Rows from block 4 of the text encoder, named by matrix and row number. Rows with one number belong to one neuron. Each number is 500 + 25 x the weight over its row's rms, rounded and kept within 0 to 999. All counts start at 0. Numbers have three digits each. After the name is the row's rms in percent of the matrix's.
# gate: MLP gate (text_encoder.blocks.4.mlp.gate.weight, 256x128), inputs 64-127
# fc1: MLP up (text_encoder.blocks.4.mlp.fc1.weight, 256x128), inputs 64-127
# fc2: MLP down (text_encoder.blocks.4.mlp.fc2.weight, 128x256, transposed), outputs 64-127
gate.139 096:503531488524506466498459484484528484527497502481521504506489515480507519493519517505544528534482469500493509497563518507551476473544489496463461448495489472511510496506527518477514571481500512
fc1.139 100:510518483512461504479509496487436515476477496518522474496525480491478523533543469492481475477490516489459518514520470525518516534512482453511517523524471458495494484481516552529533512489488471
fc2.139 093:504530522458533537512540503488478473543508562474488523466522509499506551481520508504474507502495506554480479462535449497473514488498517454504515487520474491473516479504506540510486508466459515
gate.140 087:490473493476513489468506492514506489480494512508494510507474507479567497541519524467496501483479470478526508479501480527470471490477460519486499444491480506542501490559479545495476481498473547
fc1.140 082:499482523502484503488483477503489542459502508474510484491457511515471535484500485506483487498472521481507439523491510473544501506488501529545504548513489506510525511524512465478427473508535496
fc2.140 072:536518522476500485532503550426518487520458504494502463535505474509516465513519496506504465502493532486470480498463503506515472529530487489511508490488502482514513486515526492491501523506485484
gate.141 087:529474444488514518481562470456500502481487494512488529440506482519501493505504493504470507479485532497508465480537506509501515496527501533502509507501485491518485527548487530482546513521464524
fc1.141 096:468497472478495550512533467502491520494462478440534478502474514522509477501536474472471458503504493511476469544449498482475495537480486490470508549500507538537513526501533521462542489481540480
fc2.141 094:482506495528554499508470556497483488495490487537486502546482527524512461459497498506503487501494502526511490471460502528516489497498544491525486497485486521542507488483484514480519487460512513
gate.142 082:524520509482535514526520435508478454501517478499507483526503547556475531546555489471486514486552494494480480485495502493531514468501474522542498455497502511512499506515479557504487515492497504
fc1.142 076:513542496518428485468516527484518544466488498475481527462500470468500483485467470490517527466424515524539495545503484494467496505519526520543480503492480476482530487503481453502519505539498461
fc2.142 081:481455503511464472487464530440517518479534466479490588456481493498549489484523477484497547464492518510478493532491467524498521443519469501489510501476499509504494474509520482484506519525466514
gate.143 094:527512500510491559430490478525518550514495520503469499495488474506492513502468497529459487499487480509483508534486487510489509505527501466449530529511500531466534529489478438528494468474488475
fc1.143 117:478496502494495543488505525529509499475535504522463494487502540504537520492480503511484494489476479519516449482499453511515496516491496434492497505552515534502499524499530497496486529531536461
fc2.143 080:530509508547439522455461495483492495496547523535496518505495477523508500529490532521513506546505493516451458490479499506519500485544484489519543472483474495444491520505522509452491497511502536
gate.144 093:500513506513479468487520512519487470494500496511493496515534533519515490498506504512480501550479457494463537486499502552489516458486490489509476491488535508479485553507528490501523576512554457
fc1.144 100:506488492515514521492485511499480539471534492486478535518540514506532514471503489490495504446461472441505516489468434477491438511523520524510542554520498491521492475495520505548528446511522545
fc2.144 079:510479506459546532573485518504499544515478498467517494484493493505435515502463497464506472511522518493485514515557513448524526488498490474479512497485552501483520442486495507516489456519515546
gate.145 107:511496486503528526508532508504448543495465510504495513529478521482493489513552456480490543507509465509524545470535485519490500505516491470477515465490486500516529497536487509484487525509507548
fc1.145 102:536523510482509476504472508490484523485500526488531500446486497494497540474453521447493500494504507492473480512499512491518454525477479543497485544517452486460522513481529466521505490445488420
fc2.145 111:528525517472510511481463473512508468539465502491497507509504496504509519506454482485497527506490506503492515538482495498546502502538502495469482452502489504509531504476538494552493490467543492
gate.146 110:502508472515505498532504485490490539487476522538544475523484534539461477491499493442507524493495495557488491519515517493556472461499471536506542474478507465526504528482507477475526499499503493
fc1.146 115:483488536498497477504500477519528498489504505509418500497506475541544516523507504525548481475484473473504497552479483529516531503500541502489514504445514520494479458492490517474484479506509486
fc2.146 124:454497504500479465488530467458489485509530527488486498515504480503528526503533515494514479499508480489487546547519482527511467535492504500505513499480470468455495465531463501532498445506440525
gate.147 092:527526481479489525485450499529528530491512478541542495549522516481454472491483504503526501473501460498475568482514490471483497466507508497526504472468482529491484520469508501482504518447509474
fc1.147 093:469521522490488509515476524496512496474461502468506458484517521519495496468502480460493487539503520504472480483515547501471457505524501541538485505538508532492476514463506495467515495430482489
fc2.147 105:501528524491464522509426484501485508518498487462488503486556530475515500493524462461459486482486511466496514473506475540497485541512540501476527550554516497495480529467484509491485478491522504
gate.148 111:494508487568493488505524488511480509482488498504486516542449493517487474502506464504461525424504556502448501497475509479500511470552496497515461490520475505486571493529533538464539520509527524
fc1.148 113:501471492470505510499491529543497464478491516518498496466500542499468515520487477491555505539476454461522494540484509487489506534503490489482490515526501513520458509524467515505428500490503459
fc2.148 113:519488473517492511486517514506492502510540490471510516467525506482533512536502467494569471556475473482480520503522484472519506511491517487502507485454502510471523529518481496527498533489469516
gate.149 100:520539493500492512514494510490514544504507487480479521469507514503505480469547501507514477481499519503507520467511483529475463535512517494471506499496496531491482524471501503449458561471486488
fc1.149 099:483503518502506486535503508487433533531472518501484505448526504509439492497485515550498541462475532533498497495522515502509505451514534494457494483473496475501500508472507531515539557522503458
fc2.149 098:493496479537512501522458498488503532479521450461484489468542555485568502537500471490489497461495508474499508492521496540524496560527519490554459494531507500535485511561510501508475492505524485
gate.150 078:555489497494507539503492560544475459515492501496469508478460507514477473516491481481492519508523481518514457525510537485458497500461492445519502519532516528520514500512531507489529509504488491
fc1.150 077:497510501489518477540484502502521460503503548512553499549514529467497509484549508488496466504502500549482488475522524478485488496508529467522531458501506473478523536501532495490502477484532473
fc2.150 068:471526527537531515499512535525480508525528514515483501509531513505445508536503489538470485538494467493471499494471468489502531544451479493528491502467496511492477491498479521485464495515501518
gate.151 104:530488473482533484510488523480573522506508485496488500459509482557541477522525532469494470449485544517482500493533491504529469488512515515516536531495529490515485505508543495529469558507480490
fc1.151 110:507485541462507538488471521491541490512478504494511497486500517553487487493495541509478490498476540518481515506487472501491452493508507498496544475534471462521502495466529499530491547456473525
fc2.151 105:499511516522484531498511495458518515541498531521481494466558493537507487500478529550505465484497524544475489478533499502485491523473547494519506462497546518469476481468466494448477501530511498
gate.152 103:499479492502499476515502509510524527482489503545484508502454490499539507526520542477523504538485461440543551494487464495445533488500501514535504531489527476476480491488512471486476516473483521
fc1.152 108:522525503486523519488478507471507488513506490464528508540503498512480452478499463481508488518521521521461481498507543525490444511487501479462500516514453519482511511511496554515518474510501482
fc2.152 106:491524500463517495489527510505498512484489473501502535474539536497512518473476479484503534445552567483513487509516508521526512480454543496484491466465562538553479495511488511545521480501514513
gate.153 091:522475544517468530485548501513472514504475489503499459498509470460458544477489465473484529492499535502505490483487488479479491481508531448497482505503507523495501486524454471547502555478543492
fc1.153 094:469500508538511513466480449507525496427492485453482501512475525548502489498465462484484466498490479519426501516520498517477476462508504543548497461528483510493495531457488508520487485523488474
fc2.153 096:509462488486501481536515531546500474467566493481486512477513516499474470469513496530493462536456510500511520486491471495504536503469535481472509503487501510469529503531544461523529505517459517
gate.154 106:485462508484521515486508493527524499521474463538506468513531512487499439511542480495526577552513509498481480482489522491550477482458496451508514458455499500484487528476514506480531534535488541
fc1.154 098:517517489521508517476496499505539521504473505425502478516466423512518473484522494492534482498477477517503483477503500479490489500526512520489507505498503487540499485538490464535460480521470516
fc2.154 093:483511482425499480539480523520478537497534480523491476462505490564514515491500511467447516515494512546483496520547490459489494520498509543512516540513543497497512484519469483480501470492535515
gate.155 109:509534504508476479529482535495526459467509528523512564489531517444515472499466529476488497518487529503474487537498527486517499463496504477529499504499485471492439490511515514482449476494502450
fc1.155 107:529530508505516461492506520443526430494505512517479495426516515489478527484506551517512528502487483514486488528489478481514529486495552467517502527513487513507485476466519543508515466509456430
fc2.155 091:503486548561504546491485492477507515534484521470487451475567440537545529512499495473509516455478482493506504514506488481484482484534514490494512478492513491525538481487499463508533508503513533
gate.156 101:525500482519476513496473471488486490483514518532518455481487512451527494500528518488530529503539490498462481493463469496511538476490469523517483484499532453498509535541521492508498485482465523
fc1.156 103:523459476512464470462504528520498497512460467524500494471579446493497497519507479556507479485443486512499475507439534478494447513510495472472519507520515489533520506497470512523535488512488471
fc2.156 093:484511505495465488496500526477499471523524460496508500490530489521502488503523481512448515501559490509530458492522538483462481525464499475513484526498529535473542509489480517472555522519484502
gate.157 106:525507492526488512506519465481495531471520532462526488534468483513527459469471511476507505486558525513493487481518481494482498486473479515480488480469496499504476455511530516520495509438494488
fc1.157 101:510520496496504520501480479461507522447525519515479522489483547498511498518490532478499513558522555498468493488494463472511574510462505494496474487444474478510470474520500480506516514503472470
fc2.157 109:510528518496506497484497464527541524460467519501444493505437480505514524468506502444514516525478499530460508497494501511495541500428496490510505515471543453519503500497476451518486492499461496
gate.158 097:517538512501523485488471506486446517487492456521543475488492493503519489476493516469448483481480507496512541477502519503502511507509572501499461498572497557525497518499442523498514484510511474
fc1.158 099:505489468481509494491480482506508517462482461474508471514531504511475544517487527488481470469455527485516549483495494463496465476509517496541524495520513519517473509461496451436487461519475504
fc2.158 117:522512505499482508513459504477490519469505486512527464512549519499488483462507481481509495478490481525508547476535514480481508492520576500516498488537505521497489500467500478468512530508499451
gate.159 109:514571494468490486518476486536511492469516509451520508446502496485519457521511458574478503501517537513519487540492496489489506557506468455506529510439478527482488481494504503545510491456527469
fc1.159 097:515512466465524478525476527537523513488476527473492546493551497475524466492560481573475493548501501501522502493517448493530480527553469473502500481456470545497533514463521506481526500488528520
fc2.159 121:509555504473456529469488485499508485526502482491530482518525504453501481493529517544451481488496506458534469485492480536528502476506482404510493535497485492501546476516475515477502518506519498
gate.160 109:477534515499490490519517506499509465523456541496495529539503512482505472468473502480499507498507530480506514558450543531483493445552538494505490495469494550476459515526485446514487485498511481
fc1.160 109:477499533516467483518517461544509477496522487453487514492512424488485503504473487532484496498479476518512510475530492518483506550479499517515527547531449507520498519507504523510511492503466478
fc2.160 091:492480555493548482526538515509522466559471465484494469507505489519513518503519445482533553450483495501497493472484458518476493513470492451465488512497515504510544495485456461486518493567515530
gate.161 098:551532475509579506482492469511514515497539473549529536526448526516487499548526515517485498519486483493491495440472510495530523482506509480472512504531514528544496506498502481499468480550500551
fc1.161 097:512517497465532492504509470494468511460576485518485480480484502506467522510493503464487487550540465513510542466493489467502500470518499442498544486482478532538507527505497477537522522517486516
fc2.161 116:498470451512541512524513470547551468485554484520546477572507514478456508525498514491523504472517478497520501476515560457496507464527478479539500471481483494490528477472505490530494504486500499
gate.162 086:493478515517523545501519486486500502474492473451448494460509483536520503519455516504478480524467514504507520507474493521497469494496469477479478480476483501492491471502489467513534451498473519
fc1.162 080:468478453503483511529509475500545482459502499485517519533513481476461418493502494502479508476530480515489479480470500468507517444481532491523488537484485496528518529446514494490478483475478501
fc2.162 076:480524524518497510475513461502458463512488539494464493492483516468512520502503464514524515464458484457492529447496496475472524492504512499481503480506499477494517557511530454553495486455527520
gate.163 101:507503518487461506514506474513486516496520451536461489476476515479503508501525472498535483492559485523476522452483514500502474503469454471465469530460519515503460504489496483524486552499500449
fc1.163 103:487486500519511522498530526461502468485500527496509507499468537510478538477495549543478501466458497480468464475539517507474494536510500532518494536513492494494518504507546492487468517483539524
fc2.163 119:548485508436520550488489540500492529515498486453554498467521495499492497494477516490469527510468487528497524564499491521491526467496512530501526516523479485530543487511519533490497499489471554
gate.164 092:525486506524479530477518535533488486486509462503474460489475489489512498476492492505448484513519473510479541482525438529469448455510489465500484514509506483494492463511498512529496501518480524
fc1.164 092:441452517566504478509499481491468500505438525526517500501480507485501544489529479515502516517499487494539509492481495516478440479484530471480511540518510521509529492505523460475466567512498521
fc2.164 073:540511474499474502489498483477510510490461449500558450521502524467468498518529486517505531518485496463507479509481498464457510537464507498530519470521505515470527493510457479491529541500504505
gate.165 113:509549474502482493525520469444527510512488545460470495506505499495494534513546508472472506466453499525526510500535474493520480487475505489538473484494429458487498500486523523481500542505507536
fc1.165 110:465448510469519510521508503566466535496524495550508530498478471529482474467515486479487513485521495492468491493505507468526523543457532547512489526505509511486518501489480470504507486510495481
fc2.165 118:512499518493464512521501516539502487492453508530502469527481458533492453547493511466470526527494485571503494491447495505486510474540520509511488529496469495517507484497485475483495548520563512
gate.166 105:505491505459526528511465516510502470491518512486511473539469539491488537532511507492502522444502512537502511475525463468519483502523493471478492527466506541490504556476507466528495486500451527
fc1.166 102:508502477507491497454574510535461546471482487482476502489503524513528471476505495567501501538513490503517494538467487503517534512532532488511479507517528456489490505477496537447557496487507514
fc2.166 104:498518516526452470481492481478488462530481508479523506478536488493510502469460507542477501511489520493503451509510474504511485552519478473524530497484482514487529526492496500511493523504556498
gate.167 109:561470500497511485496536475518523516512487448510489493495514530496521490508487471511544490461520524536506524491490467509537479494506500476509458526524516464469510485488485521500494501450531510
fc1.167 113:499559507462482489524457500481509506521508499494502503502487506532497493485463540483518469464519483544501519524488515547498494536463465516499515532535523509526492485487477489498512470506455480
fc2.167 101:495491524496525493528502541509483497474558515500490496529506535482450451468471490491497489508488527497546555519505491480492495499475537488491466525495511520493453481509491478521530485500508523
gate.168 107:533454510521465545542488491482474496419514537515526501513520531514509513500513508465498502481530534467458509546484481464496497507434481500517484483467472481504534493505529511497468515499496531
fc1.168 105:485448521503535517516510479491506517467527507503461500550477469509513478517478473474514487531528520477474490464551455503515535472504490528519521464498478487525499487511516474524478500512530501
fc2.168 101:470531494508539510481496511488513521452525526476475490508499513458482520486490518461546496510491504547493506472490476497497510508484465518519461475535478499478494491529479489507501509493511488
gate.169 117:516488467499482558500478502538468457512466520528494549507497514521522505483556535507475473497452507529488517507532514488477525499463522538474467544487512516539500507506531526490473505520478517
fc1.169 124:562495518482478486488495489518509485487495477540485494518498507520533510467497522468504488503444522485478502543517489473457501516488468472483460526501535502510535529492527511472450538461485497
fc2.169 147:560515494510482531498488483528496473510479471535506535521474497508526565476512524482486510504449506517468495537503497517475527567470523522490474523476479482509511526493543517485459531472486513
gate.170 091:552502566485543520478546507519525472483525508518466463476489501508498489490498482513461526477519495477484484504492504478483518493520501496523465494547514558515480534500511473504487534516485536
fc1.170 092:460504471522454453502514475532523480515513490474502499501526464475495501485496463507484511457484517556461488477511463475494524530468468486546501544485494503494495508490486501536507499497460467
fc2.170 091:527468547514541488450500523504501528492484533533499527458477493503488459485484472538514498444480512500479488549482504510489534478494529530491492469533519511527504482503461501499504488484481530
gate.171 103:472490487475469512511528534510461493514517506458505494491464526490487509511536491506455456485499509449522460491526490539514477520494498491492480481486490530480479525541484526501490536491531530
fc1.171 106:500527493506461465505526511542490535505527535446501479503485516466504464490523534497503444493500499446532506510533486515502480536475527517499491474481499514500473498548463546512511514524505510
fc2.171 121:504531493531481468480517488544492505490535536460483470525482510472456489518509503492493495467453506478526470494502527517456505537468479513491520511490488511466505492518470542465481507535491554
gate.172 093:511535474480459525486551506501498526473488510432527493522506470508545467448517480499523509493477495517488479514459496471466553493495532507521546474523520466489527473548501470535481502455508547
fc1.172 100:497505513471505541493503501480499499456479513473522471516561450485512513508489501514534538500515448471536436474482466513485498507528511507510504461473508450500538475515495491508520502498505495
fc2.172 086:489500479514510439480520510502476524511504519504515509510515508537495507480521485486470478516451494509475569498509495476472468495474523448510499530484530521471509493467511484506491506505528513
gate.173 086:483487472510454488504514537493499500503496482504561485489499453500491494543517486512469478506517453483505510464491485554464505516536494512535496442515537539501542507483496495493450519472510508
fc1.173 090:552490484507445572484519465516457487520470504495504476541516497518516496526479440457518505510509496512513540459490442513489448504498464497502526493523491465541498494476487522505479525504519520
fc2.173 079:565475516495486516494519489460478475510479529459517491460475506513539510544535476477538485493530479515503523476501491462501471469509516519526491487490518513502553534482526487491499532516498547
gate.174 106:478523525506512466496520515500503539455509500484535514466503459529507478527521546493492506507547515514527491536482565495530544464490533488519471519486474517479513514504511505531464479467503464
fc1.174 104:539477541534515529488528466517494452513525502527514465525466483500485490476469490486488473476507540501480528509512488503508485475531522519472493526457465494510510501457501494513503459544532467
fc2.174 094:487496497482530472514496476508530475518504536504514486476489450522542528489483477516452475479485483473520485485545546485497488497499556495508492494452511484497497516502496499506509480494507500
gate.175 085:511451460531505512505479461470514527517508525494535495517540553489476493525529530495462540458505511543514518489509482475499555512526471488468493491534465519518479527499475513471504504498514515
fc1.175 092:503509533532507516505546497536518501494520536546547513491478455489523489519473520487491534468479510489525496515469490502482518462492527483477469497551490455453530511484514500479521485505451515
fc2.175 079:463536494493534487495536511497494523490517525509485508526506474520501527555510522470521536494561490487527550493486525476534497513515473512527518508496494478531467445445486501548527470511502476
gate.176 084:535485456491487470464457515501473509491499515499500481472447461512516495517574489549488518495496436511467490529519497512508496506504477479486509509481500516489453516496497489517511554513514513
fc1.176 088:472504477514465544486487522529491496499496537487461441488480473480475472484455464467518510451496491479491478559485484512477515478481485499546506541524504466470539480489516466498497471446473568
fc2.176 085:513510526451490504476492515533465534524510534497498523458521493529519487515530523530505457460484472467506505508517462475514499492454498523482488566480524511549516492523454481513515500488518481
gate.177 093:458522496485504515483547512539504463491494484493506526520493536462493453510527480499473494491477472493453472516489452487488487503522551469480496511560502545528503507502502482518478548514478517
fc1.177 103:535474505479507486525518486494523482470485482511493534505531554480529530485465490519486497470493498522526506497483530523491489497518521509519472496503490551513509535455492500488516507462507506
fc2.177 078:477500513443478473474503510491498480468470491561464513542484533462524518492489473509543523475482502516504468500489507482515489486527504536486509472470519489516475549507500521497546478526464511
gate.178 084:501497547510475498466508530471500504556507509486526510460502524520522509523528493513476507513516517461438428494539513513539502522519489494535502479464501443496468479530523516488516520511496434
fc1.178 086:472486539519468468544481493515500531509516537489485511456517517539529464524513475517485503547541520505474516497492480487495518532480500503492458458496532486559502584486524568502503532497492494
fc2.178 073:545508490488498485524488499502513471462539477537509528480477501512497472479500519446498528504475503494508467504488496451494478510539513545547499478503473490503521517448502481469492508535512529
gate.179 097:464455482484496460511497533529477516531478497494494522491473530483491484511534519480484512523496450553462460496523494477492499505492501468515501515531478538519493500467497496507484485504478500
fc1.179 102:504517476486509528496527476536486464497493481507471505494479421525492480468511517479533509476527520477496494492543523547479450512475532533509514540463463511534507484506507497462523478538466494
fc2.179 088:494512473544515493539513496527492554500492498475455510515471536507497548492483500507529491492473499448503475475527480490475508511480524494535527490503489513537478474506487559476560524476487544
gate.180 090:495513477504506509520506518509503533514504482482525509489482517535525533484554486530466500467486504449492458458538503541511465510492527508493500502482518467477526452457501544484487530493504528
fc1.180 096:511481507512486529502510516502515565492508491463479478505495514511493543521510526528508483509479487489507475439500514506487508486488513474490493520502491503492479528496540564489458540539484437
fc2.180 085:466492466497454537536515529506475507507475523492522490514501543479500544560524460510474485498456534521514514460511515503441476488460471535527485492508466501467490476465502505522495514498533492
gate.181 092:500475505494500504476496497521498478492446506515507491535506532538457496491495519480427481512465522490486500516516495482468493486525455464510494519503463485512516536457515459521506483524514508
fc1.181 092:488538518494519484498489510567480510471449451485478525491484490492466506508504489501482485498492517510515469523469523500503518482505463540485508494519496483477454498545480508536491478487512536
fc2.181 102:481507518493523503507479515519511498478512491502474513487495455516456522516447485559514501484543480475455507458485497493509528492486493472471529486487452478510488486498458483557459465471497520
gate.182 098:469529498502494483459536511493474502504494472524476503477458527507462447487498538487528513462512486489499547523506521508473540460527492497488469489469497473528504557513502517508538510529529479
fc1.182 100:509525496514501514490538466474497485499506498519472485556482507519501462519522497451515512486498464497461506557501532524520516541473498512511514515460518494487465520468498501501491512478504514
fc2.182 090:501541488502481460471538519498493503464520513515496547465494495513533499498524514555500481465512478425465513481497460446504511461525501488529494487504510492490525484485504489511514478484519507
gate.183 089:498487520506525470480450463450504529507539509540515501480505496550464538541548477475472511504471537527484484507525534524443513507506501486493517503482443504510491475487508440455525479454523509
fc1.183 089:471512518475453497524525505531523498534516522511487507512519486478545463502453524537537552487520492503527501502508473483560495468471503534537523510501517461504504508494476483477511538468475532
fc2.183 084:494465525474490553507499529552489509497466451457532459519494495527497486520474511548533478494502486469489477539483511478528506468505518500531529486506512477507522496522519482492513520510455472
gate.184 101:533539455502503514499475489506521468467476490486510539526441527463520462481499540476466506482566482556525479493518513527477488513510482478458528481517533542532480515518511470499486532497487502
fc1.184 098:531539516446525536536493461511482499480508515504482552471474498528516493476476515485495495494548450531505482521526543534485528484526482498467452488476505497504462480506505483506486477498481497
fc2.184 116:475514504485530561547535486480507532498483519525479504514480515459465503471518538460506524548487519541536527507506529502519462455568471474525498490486486531504474488504489529505478492482468476
gate.185 089:509516485501473457478507488531478441468467520506497503486474522518510487503479542495531497470478507498499494498503482474455525472483480513509535452518507494478516449502519558506476463487514448
fc1.185 092:485507561530558520493507529498468500504448507475472473602492507523485491504497505515507500450496475482524540506510546493493464460512487539508496496477490503477446533477503508498521522527488469
fc2.185 073:471513467451552479520493480500478483493506528538501510544454507480498521452516495479500533491510537476499487569512476494488519425473492505530543509507437497506505453510523522501489505508541497
gate.186 082:526505524500488510520521480503532468523487523500470487497511509490473474505467498517478489486493509546557539524521472480518513499532472491511464472454557501500514543483462452562493517508535500
fc1.186 087:516488514504467491497465438505476494463511477480488474496506537513475512503516479532458504517520462500479479487507527515511495496482475527477472524536470492498487520507581496493535502509511507
fc2.186 065:419526476454505536475533486462479480504510490513486485454488554475510561502511512516484506499494477467500476500516487493486497481439492468498524506506526509490493509528453491477534526462507493
gate.187 108:508509497508506488483455512508514497462464515468547467535490493522508503497495528505495530489515462482490485533519437502564487504498471475479532512484545508491486527515475509459498528510534567
fc1.187 103:511475524514526520498464511512522502504441508505540443551480470512529458525521532522488521536484480494508498505518491510506522490496497469497481560493495481499493529527451500465523531510521555
fc2.187 150:528500534527509503520486496531512538472487569481507498490470504488532476512528499513511527498509512512529508544467484512563522508471481469486479551547517515487459482533477463487481540472512537
gate.188 108:477485491515512477532511464467482479517501528517521509524488519535476485514498546466461518479489523478461507491473481517534486521526490506511491535518462511480506512509527538460537512515513508
fc1.188 113:491523493504478470505507558477473505505491517500498536481470518496485526506536528480443517491508488502492516486461542505522502512489481510432494464495531540476483500556541528462472499486526436
fc2.188 104:522507551479481485515491497456473493489513492505529556491551484516495496512512508531453455453512500512460510510489511531546502512508500498514486490567484504483496496507545487531506502500498527
gate.189 127:469538523509499532536474493517501506470497483547558486467489507515448522519470477514453531480519474529478504497520526467512492550503492488532483517501484440541539491507481457482544526491485543
fc1.189 124:537484488527507503491500466490524527473501517500478502538508506491561494502514531482524471494465515542490536499478478517511494449498446491492512528526517522529519516474490531535488482532484523
fc2.189 138:529444499509467450486492456495494507461515481516468477505549498497498482498501551508474497497531545513467485496497504513483502485458502454507513539526546543518492467521467527479480481498477496
gate.190 120:498478510488470546486507462524535496493509547502463474486478490503516475491489476494505530498509470525486471480475499485507430477515511457458515509484566501465488513475542505498477516481507504
fc1.190 123:502459503538480526476538492524519516490490508513483503529514492500519472477508485525532519514479501493498457507512496498494458485524510466476510494542476487487466498511521508433487505443518488
fc2.190 131:460461517520515495537490485519465520520530491509491519529490497519477497508478477511489469514479442465538479531467488496511506552439474518482498498524450510482510525478557538504504491509495501
gate.191 092:525512534483490505496500477489483501519491492480522479488471471502526502500475535476461528521495489485514538525473497468476544504463488469479529492538523494515497456498469520514519517470532530
fc1.191 091:494528529541501470479456485464448519514496470479522440525516488528543494503456546527483475442501491501530498510497474489490509518518485485519521518503529520455482511476464490505528471478536538
fc2.191 087:553490528474503474524488494512473549534505495536527494482503486496489510506510484510537465529493488503509506500493479497501493520488474491484481494509498524527495455465458508467485481528521543
gate.192 094:520497499522535468501461501498483479459488571505479463522489509527504497504473523480512508537513497503447498512536504508493477468497490472463475523537491449503543534499519537502485525477491537
fc1.192 092:504461476516529479519500524519475460481483541463513481471509485517514530546487504529509502500499510477530503493535546437489459507495512551470505526534530474563530475463488510512487511489497474
fc2.192 092:479518485533491505478494562494494512492479546490510521544525455540471479479494441513537469489481462478517523484556483498506525515527491498489498530565515447533498530517496484456480513460507499
gate.193 083:463511533475563542514551565511494531517479457485532507506491495468501517463492481515469471524499482497512511486484492484468473523541483501476540492497480552493510479508528530507499507472497501
fc1.193 086:537451508488494514538513497465515494490510492489500480512540493494508507512469539517470520517521534532499494529489508456495493572531503521509496498498465487520490526535528487445468494485518518
fc2.193 080:492538501482473521527493469528478483463481515502451483470485502473495443501519505530533495439500467470507491487527497505499498506497493518469462508485517487506498537496462527454464493463496497
gate.194 087:468488521506511546490499492470491443462464501519484481479457503497502553509514542523415499517462506519488510493501509511489482489513495504515478527479529490497490473513524541428487502517496511
fc1.194 088:534514523460463484507512520485509540493527460511476489483506503544511489497500562471499494474478503517542523514478512490476503503454511480519485519474527499510503499500474500523500491474468496
fc2.194 078:523523452522461505544490519539471516512493462523512482474471551513473501481556516488548512492492439462531481484498500509490485502481513519473509456450475546482500488486513475542491522507471534
gate.195 101:517473488502533528502520460461535501450520476488531512554493515487536546490496484480477485505525478510511488479518523499493494511520515486499498470492489486467501536471497528473487459469506502
fc1.195 105:533500477487500510493515539532558489486514511494524491567476506460471476490527519502480530503504522502463452503516526484481554520535533487498466520507516487491477479542447561514499464503514479
fc2.195 114:514476411480481510513541537543505507461510481514546506478526500549474542509488506493503491466515485496512465509508515490475493516553494490522493460497482511502499514445527556488476502484502521
gate.196 105:524487498464522476504486509478508496509504531505473482483478466526499490457507534521552488500449491510536485496524480453547488480495510513509467522493518550542548505489537456468500546473511484
fc1.196 108:527554487511484490484473474503491494520510517532504530482477495460506510481506485505520528609534499512531471530493470550538478533498520514496527527479479471496514526488504487454481471500467528
fc2.196 099:481501520493513519526470510490480514473530477501535542525492470463491547553498486543472527497511513469527558494495518476493459510496534467513495495502499534472481471541488491456445538474465497
gate.197 110:552474517476468519518525475453500485479531466475454521528471519514535526530515490479514496494509484531528515509478487530498514516476501496530525479497478476524519547519518495491534511516488480
fc1.197 114:504529498512510477499532538477505481509497485536515479522475464519497495499544515558512510519497546463464502504531496495514498486519524522441461522504512487499493450522489501481455483479522540
fc2.197 121:489520435528475525491495541499506503535493489524507476461439482510507496505536497506502527482486512495475510503504525478462477564524482493496496515475495512503501451455529496547519461501491508
gate.198 105:462471489498470510489457467518495519497524507522514506501524506494519484516554515584486481467559459506484450492511460482516533544480518522527503485481498498514521524533493523465489475501492517
fc1.198 105:517505508479477527497470524496512511487446502492464479491508482465546541519511505454541504563490495504491492499482539521478489492528525525492506496520538510511485445510528481480503508548508466
fc2.198 103:478474501519501494501540488492495537494482486500488540498472501492522507482447452487480448570438498510523523497561500508471480523534492497514495479496484498482480512525485457481485537472497490
gate.199 091:469519526475495517499468450490438490486489469467495487524491444505509538527474505536467519533453464527525541535488511522537530490516545518505464510502512497488525508492530494536487484499511545
fc1.199 098:505521519525479506510508511479479481479511519500492526446541554518485488524503528515494484463533524515565472473511484483473475532459504498501515516535497536458503500506526522494514519496502505
fc2.199 092:552504510463486514510508515493520517494539519475472484532495487502504486451475459509489466518485521522468512477528524530524502539523521514515469502494510485499557485497519488506455480505493503
gate.200 099:528466519524514474488493459491509519498504527464509517499514502543477489482494505523512470455471586454523554515518526488514538509509520496447471499481516520498512509495524468489440507445481471
fc1.200 105:473529497500492489508538508517494515526448473481521511485515513521480480524498498461519483472488518473490511516564495485479442483492519487511491497465545528525500499548486460518495512516522476
fc2.200 091:508485511504517496466516458460455502495467510488457510450536537482491507494517518514508475455488497527533497485499494531488503505505525505453471508487497495488533513504485553485509488474500482
gate.201 123:517507507460472476485503520492493485502509493519542439515517510483496537517485475496505526486471499509477519503507496532508491509464502491458482503483465490519446540511504521487497475492480538
fc1.201 116:516509499408520516496490451519485542481526473525529500504450516533535518479462504501480498507477511494508533521517504466509473537497511479508468489508464492510508522478492528499471465513530542
fc2.201 142:500539505419472515522495471486482512528532521509513468517448506484508509511491482525480511514477506460482496498509494513525535504532488512498495492505521506516517529519528519521456462473531553
gate.202 094:488470464497501501531478462485516511557500512491554497511474488453502458495490507516463501534527483561496502502459488522524516506491518500520526497485485485500504497540552490466524528505474493
fc1.202 101:517513472514560473513542499470494462471505478462450466524521501512478497494516523548509501514500559495519521491514509489485477488492477484537488507479512476537526520474518505477501521541539536
fc2.202 092:486491480522488524453566489504505525480508486482472501509484471470504530535510465510489462469505549533495488477483508446517478477482542514487501508544465499506532525515514462511497506520505471
gate.203 101:495491523409508512464518512525523469520538518467509510489529509501494460508528494527505449523540489524457493483522446483530505516507522477510486497530548513497522493501527487502487531490525437
fc1.203 104:530478523513531558537469502476533511450497492509505521477472514516466541503460493494492542492510454444501534485512516590498510503486503524500484518469501475486476491497501524487508518516487531
fc2.203 112:510476501549494503484475500498490525453493488564501520488487542501497505452481486482513464483473484490487503488520508545482520485469534572489519462539542480500486489500465500465547487501494495